config.toml
arch = "transformer"
model = "CTC audio transcriber"
dataset = "strings of digits, spoken by a formant synthesiser in many voices"
train_examples = 39062
gain_aug_db = 10
n_mels = 64
hop_length = 160
input = "log_mel"
spec_augment = true
win_length = 400
tokenizer = "char"
vocab_size = 20
norm = "layernorm"
norm_position = "pre"
activation = "gelu"
mlp_ratio = 6
head_dim = 16
fused_qkv = false
bias = "qkv"
qk_norm = true
parallel_block = true
inner_norm = false
moe = "soft"
num_experts = 32
moe_every = 2
expert_mlp_ratio = 0.25
slots_per_expert = 2
shared_expert = true
subsampling = 4
layers = 8
width = 192
positions = "rope"
residual_init = "none"
optimizer = "muon"
muon_scale = "original"
lr = 0.011
momentum = 0.95
nesterov = true
orthogonalizer = "newton_schulz_5"
adamw_lr_other_params = 0.0014
steps = 10400
batch_size = 128
epochs = 34.1
lr_schedule = "cosine"
final_lr_fraction = 0.01
warmup_steps = 520
weight_decay = 0.06
adamw_weight_decay_other_params = 0
Rows from block 4 of a small CTC audio transcriber, named by matrix and row number. Rows with one number belong to one neuron. Each number is 500 + 25 x the weight over its row's rms, rounded and kept within 0 to 999. All counts start at 0. Numbers have three digits each.
After each neuron's rows are labels from the 100 clips, of 14976, where the neuron reaches its highest value: "lies over" is the class under the peak; "loudest" is the band of the loudest frequency at the time of the peak. Only what is clearly more common there than usual is listed. The data: strings of digits, spoken by a formant synthesiser in many voices.
# fc1: MLP up (model.blocks.4.mlp.fc1.weight, 1152x192), inputs 0-191
# fc2: MLP down (model.blocks.4.mlp.fc2.weight, 192x1152, transposed), outputs 0-191

fc1.101:488482502434503537522508479495456515551483496475478518556542501503425494483489478500502465472478467508525500486476507483502459505540471521510525479525541509510542464504476482533535545473548479528506523504513443527480488483504518481504549494505510500513490472526501439500493515532455531514477512534524477537497529537530505485532509531488485503452506494496463502485515502497491493466508481514490518520516500520479496513503523516470491519497564475505533519487503498502541488489512475541548488495475491485455490467521470486493536502495514436462489501483480528490524491523479496497
fc2.101:508506502517451472506494528456524494508538520547530508457520457498498508488473508500484518532480460491494475562473491510513532533496503496457498482510478490471485510514495526454451503473462500463497453483512551490498525520535510500465476543492489501551477504474506503506512518478521530532524502528491511466480482484488515533497543482536526529500519530530491463448493495509464518557508520488476487514466549514499496506529536506494496477487503502471498479516513500442485546482492475482522511513497486483536512541475506457478468512490448499518474486542487480523501523509447551492
lies over: /s/
loudest: 250 to 500 Hz

fc1.344:466477555522498451494499498491469498474527480500491502528510541494495504518469479477532544500520471490497518452444491469506467488520481456519512502528537477498549512494523517487504477545487471503480525500450490530504508507526511487488469482547502485513472530502520495525502489472469497496477484551497500529501507532457538455497519546508559503492502466514460457527503444505478485460479515502491501505518480485538508534531502508446528554496539493502482525458457525517517496508487473473514523505500482480526532475506526487499518503480536543492463525509526500445512494498526524517
fc2.344:512504470496515527495456490496493502506495478518466471475545457532498492484553513496482452499485480474491495563514527474472501492507514513458502514484510517503481525489491495480475528516471529490509523530520494497477464482535510495487522516522478508476495501523502489508476524477527519477465510469529494493469501454520560535522471498525439529490541493486531558515448491506509523469545459499519529486469490522506460486542529495491489499458522494517512502507544532459514531453544516541489491453507509550529483519524461494469495472475474528474522475512468494548505497488484518492
lies over: /s/; /z/
loudest: 4000 to 8000 Hz

fc1.318:480554468494499542465492444522525486510489445506507545496513503478493555488489515510508485489523480499491521521484499516474518466537489516502526502512454440559496515521499522503495547497416501470483527535462495459484459467495503474478505505485453520487524510472508498494465522494507486511482525525514483470508484515499485520504505547469493562496533505488498503526481474540489502485497494510533518463499496478468513513532495516483575494474535497492488507465532500497470475527497502515467497513526521497522505524491515470489503575491500481439479519518491507490531525484507480513
fc2.318:484471526496497518503504543461487503492501529505503468522508488501495475486502464500519522514484484456496455511521509493507538480516555522522485473490505513491505483510495471488543532498556497521497451499503487515524518535535523520501485517470492531526514483520517497519461497508483488466490503484457519514482539535543525499515470456527458459540450515560520488516486554509519507516509488498452510520451519539493499485530485470541472455490475473513488491517468494487474515492473473505509518474427529491502510481500455430506475488547495546492514523520501512503475479493498546516
lies over: /s/
loudest: 4000 to 8000 Hz

fc1.654:543547487522511481476518469524482509485491490489483485492456484492541455503497515493489516487506507499492515505515469523510514519535498506440492496510526514455456512500488495502486534492524478458499520534489506494476491493562506522536479479462495462495500489513531502500499530567511480465486479529497473483517472464485538467507530462525523515464528476525476452501461534508479460468492517501487562503528532477522504548554515517499474463513477497524496500452515495527500500498536503491471494537533533492545506517511473485482490503555510447483521482506504496484497506461479451547
fc2.654:505515517521535475485468458481540513493521510494545526445522526513512515507520449501532537482525477523510502529464479521488512545514519515500522492535458548504555466485520539488488450497472499465507479501474504520466511479513504480478530526491502506532465508498468511486505489496491479440480467533488502491479558507471503466465500474511489481571461506501508501461533456510486496512493488481526470528543487507498522510478508493517477513483535511487503518461473467493560497468508493504455473481463497517501533488470509497474489483481518535462491517543498509559497510525525501525
lies over: /f/; /θ/
loudest: 500 to 1000 Hz

fc1.410:498492537493511491482493499514472517485503503489546526512496533470475456502507496484518534523527512530488504509539500523479528473505512496445486509530523452534549505488487476464528491487506519554545487488536505487468470490529499481462527454569470485521515503473477503504476513488505479574522505521521479503473479493540527509481512516438514486505508520507500521505523533465483480520468505497511515524480537475500490535502460461495537471467473494487537483477485459485521488526527474483539466473493496501467469478482537468500531549487527529474489529520495520477477484475513482449
fc2.410:483497451504482491506476474493541453515481469494499462538513488551516508518487508540441462510505499495535502540543504518515474525472487533525475502473512512465493511481490473543453474507489509452490499538487460510489504484472523479524491553479516466500481452518567485524526528515469523472487481519469503517507529534479490486492492506530485479485464508474487494474493504504486504484519515498436479495504451528479529516527550496521487519495523444497466524530494513534465512504499558512489495499525525512488533507501470466483491471505481516534490474504536530526514528526475515545
lies over: /w/
loudest: 250 to 500 Hz

fc1.362:485451478535506539486479479461519511539512454508508508505489499505533494532481518494463547497504496498503517500468496460514507496562500487514462509482504508506499553495519544488498497525522501506532473430478482541480498483529471519489501489535500451543478477453516495546512510526465522471511468473466496525513464482521493491509537513531519484514533446522497529522512482450483469469491567518470508492490505505512502503522493511545496494502534457511523545459499491520463468500484510496518487506499486489517509475486524541509555477531517485493462517439486515457493483492515480491
fc2.362:485493492517547421536508532511470500449482520515508474480467467503464503502499466492470487518506507489538507525490488540522503527516519492445522497501479529473498501515515480493450510480507501539465532570500502501496460485506511485473475516455523512506468494557524509523494509511550536492470510527561516450495508503498485494522472533506483511514471455473521480510528533515492502501502484490523529540482513500477450539508534493442489504446511514476509466531490474457528468481529479517490523518462499506476521521509485489503445517497512520473531513494514527513497493474478508509
lies over: /s/
loudest: 4000 to 8000 Hz

fc1.255:495504486497478509499496540505470478512479471513501480521526544508514478531499471464524516468511502505512501528456484476497434500497473487527459542479520511510541540469527477545483481521471455468513526479445506557504484519510498485521481511539542487476528505493509472512494499495470511491471462469464475494486457472518490498506500519480572536511486455492507468488494523487524508476494545487541520507513525479567505477517462517470548491497520470530500455505508514491478514543468472527517509495489525490468514494470508520521482488516527538519459539505513532525487502509499530466
fc2.255:497474512463528513574472453506485545511490454516504436498532488506481514511524514502470474506492502464537534537477525494508517486481526479484517489521495503515542520481502482507451493474455494499488514470511558468497531482479505495552532457517497499506497454483495505519487484532489534482453458517536520460516472463514528518524537522473480498487475478535484489520551482487507498504542515482480542482478465537518462473530531454491487510500506487514494528505549526499545461484540502527509473488475521522522475510473489507487471541483493491489496482485482472522504498468506517510
lies over: /s/
loudest: 4000 to 8000 Hz

fc1.382:508538492499548500470496481486482532507467518520489472487471519469487502553483505490516478536513509530514537494488452507492510496522491489507511509504523499480491500533503504512515556526489457537485494545516483499504502484513504530495477478479507480525474500538533490507484505527499531489518478484517452483514523491531516510490532491477496496499518514522479500519527517503461466495528502425447534512512437487533489511510504434508494456481508471546526512457469544514480474513497509526493517500531484544502476500469483475461500508569548458442506474514483485500475471476485464555
fc2.382:522537517549466476478529467484501481479537533502520513475490511535529520521525489504480536482484506479539465515511509499468507544507549471450470483511478548481511526488523488508485466482464521480457479514451528515491479459563479537484497530481513484470463476475488500528480532515484475481518505535454489509497511509512517499482504497537513516548479491523512512505510466491538490520449538519534477553480505527529482492491465517526476431493542431484533497483505476493550495483485465521496494510512519501493507477508489470506484469493478535485506533525517496513479488507495493495
lies over: /f/
loudest: 4000 to 8000 Hz

fc1.597:490534500542492513483481489488544456486479530515520499504567508503516498501492470509472542481491500495478493526511474468499505557474484481475465497490549469495553523507512517547523525524510521457511492473482527499470485492517507467464508466484529575526473479507476495498477493492475519509464527561487490518468517459505507454547486514467481501567481494472503473467528474498502512482503492500530481468519503532469525504541496523553478555482481480486482492478516500513495497472502484516495510514499480467497518476506512509518481473495468494462491520509495513532523491492480578470
fc2.597:491473548480490518483529463526497524525533511521499445469486459465535522516501496498484494567506482498503491496478501509493459544517541507525557513486493466483502504497488454498501525491478431535476510456531519483509500485495510512559543484504517483513500475491458549532480492481505507533508500485508486501503507508490493520518477492514467456489509537528486500526502522490520484504515523513462518497478507497539479444474498541534477465491465538540502479501523530563514530486496512490506474487478482535478458441529483495484506499493507528504498514509476548504476478534484483444
lies over: /ɹ/; /i/
loudest: 250 to 500 Hz

fc1.104:469528527563545537496513463502471487488503508469488456478464501509498463516476518544532518516459490517476500471467485523500492525505480472449463489498543492520535491541471452532491488561462471508505487520531520498471534504510448486548485494496530492480485544488486504479521495463516531498445468471508505488531491522522509477528503499545494530495542506539515492507528521484485489480472506478501508486468462489497472518470548502533494482524489523521515466514462533512491518471475512499500462522551502520473513483521515465471474492504502456495483519497469517497526503511552510509
fc2.104:521534547462491509489485494519540485510452506498496517497555473526509539501518519492475512507513505493530459538490543469518512534491491564536514459486492529475480492477503491479494456492487490483475482502501458522502486502481484498484503459483536462483496490503502546508453555507487530484544497501532519548486531483552489497489503517501518498491506494436502523462506457530524459508500485494512457506504512503512488478520474475514509505461516470467447511482500524515512470506519509533499474487439514478488453468506484482488539519496498520482472569512553493515546500500485521513
lies over: /s/
loudest: 4000 to 8000 Hz

fc1.84:463481482514472527503497502475463526480459498494465517515520522510492486487521514485500486486503524532488490465501475549490509521498483522491511536479522508486471495466524468521501455530531497481473485490514553493484517481480460474542521452512451511537500471521544494473443493521515488515498527541474507542477501505511523477527517528469481476475546492479531529489507501506521450507507541441485475509465523459493553514501495500453505519487537491500519487516511497587491494527518533519518490473475468506531527527485526477497486493489489520530459549534506485513508475526506457497
fc2.84:533468499509467508496514522487506499530481474535488564537524522480508543513490470505508525528526483494504479510516513441490464508534494516501511468487534479517502483500477515458465518478534495529513511518487494509521516450523517507452510530469508441504435489502487500551545507484483446489488478479486468475523535533456527513528477502508494469489544532494469538496508495502494478510536524547503547474492496503496493442465503503550487505484493478483493495491496483501488502497508485507476508537563522552506484476538454490493517510474503449526519452490535494494483480492516485515
lies over: /w/; /aɪ/
loudest: 250 to 500 Hz

fc1.109:495539498496524502458498530468491486526498528497488527470515488505527475526499513514488513477488516483531496472568521497475482556500530484525512525515490474467482474517511472519561480504504528511466428521487497516510491498470557518533514434483458490476472447503471487467502517492519526481513501501511510556486490503487524501483512487499509452524528463482525505480512464524523523471467507501463519491499492464543526507470501486466504529546516517566462487468471487547480497509516463501476523540491476502485478472506507482521489486497535508501530507535498491539502457507499537477
fc2.109:538505561545449504529518507490508490476500490485506479464509494548477510494549518495567495536515504490504469500475522524531521473519466498462487479462494531514494444437495512513496527524503470477502505552489526498471510495510475492512516517488542493548481503517497470509518451532495476486498472454504471472494498487500482548470495514476525450481495475557530479517488506463507528500523507500503467512534462448510449529532485493511516529481500481503539509505511477487515457505518532466524523493472473474509463501511499481540515498509499512497497451513543482488530534516503485495
lies over: /w/
loudest: 250 to 500 Hz

fc1.661:469484513483488542470513489513501504500495485489501524521470511490506405528514551514514439465490493515492466508481461533501476459513486482463549477519518464498512509486496530504504503532484567474473474499465504514511527486500532500460514465450527541522488502517520507490498459505513498536519515482503498530544508525545519494538496517504531465516511537502520491496490511514499478509476522419491548471480468484468522528486504501515519492514512514449559536504484482500519464488505469485469469467507474509522489494531508504560463514491490497502519503508483495504480520496503497464
fc2.661:540515504516460500536491534481467513498524506539535498466526501513507531506454474519499511493464525489491444501526537500523502505506501522564443484459484525509503513460533500461514512438504499548514542501512531521460503540492482495557505495537520457499485498480516498513499548518480537476507477498495480517474487484464462526496469486504503503479485472486472521515527483477528486528486475534501424500499487487506463487496512500500507445517524455530463468483458520543468532515510518458532510510511490497495548479524483511469518481534531510514476513500515471498497510497484488500
lies over: /w/
loudest: 250 to 500 Hz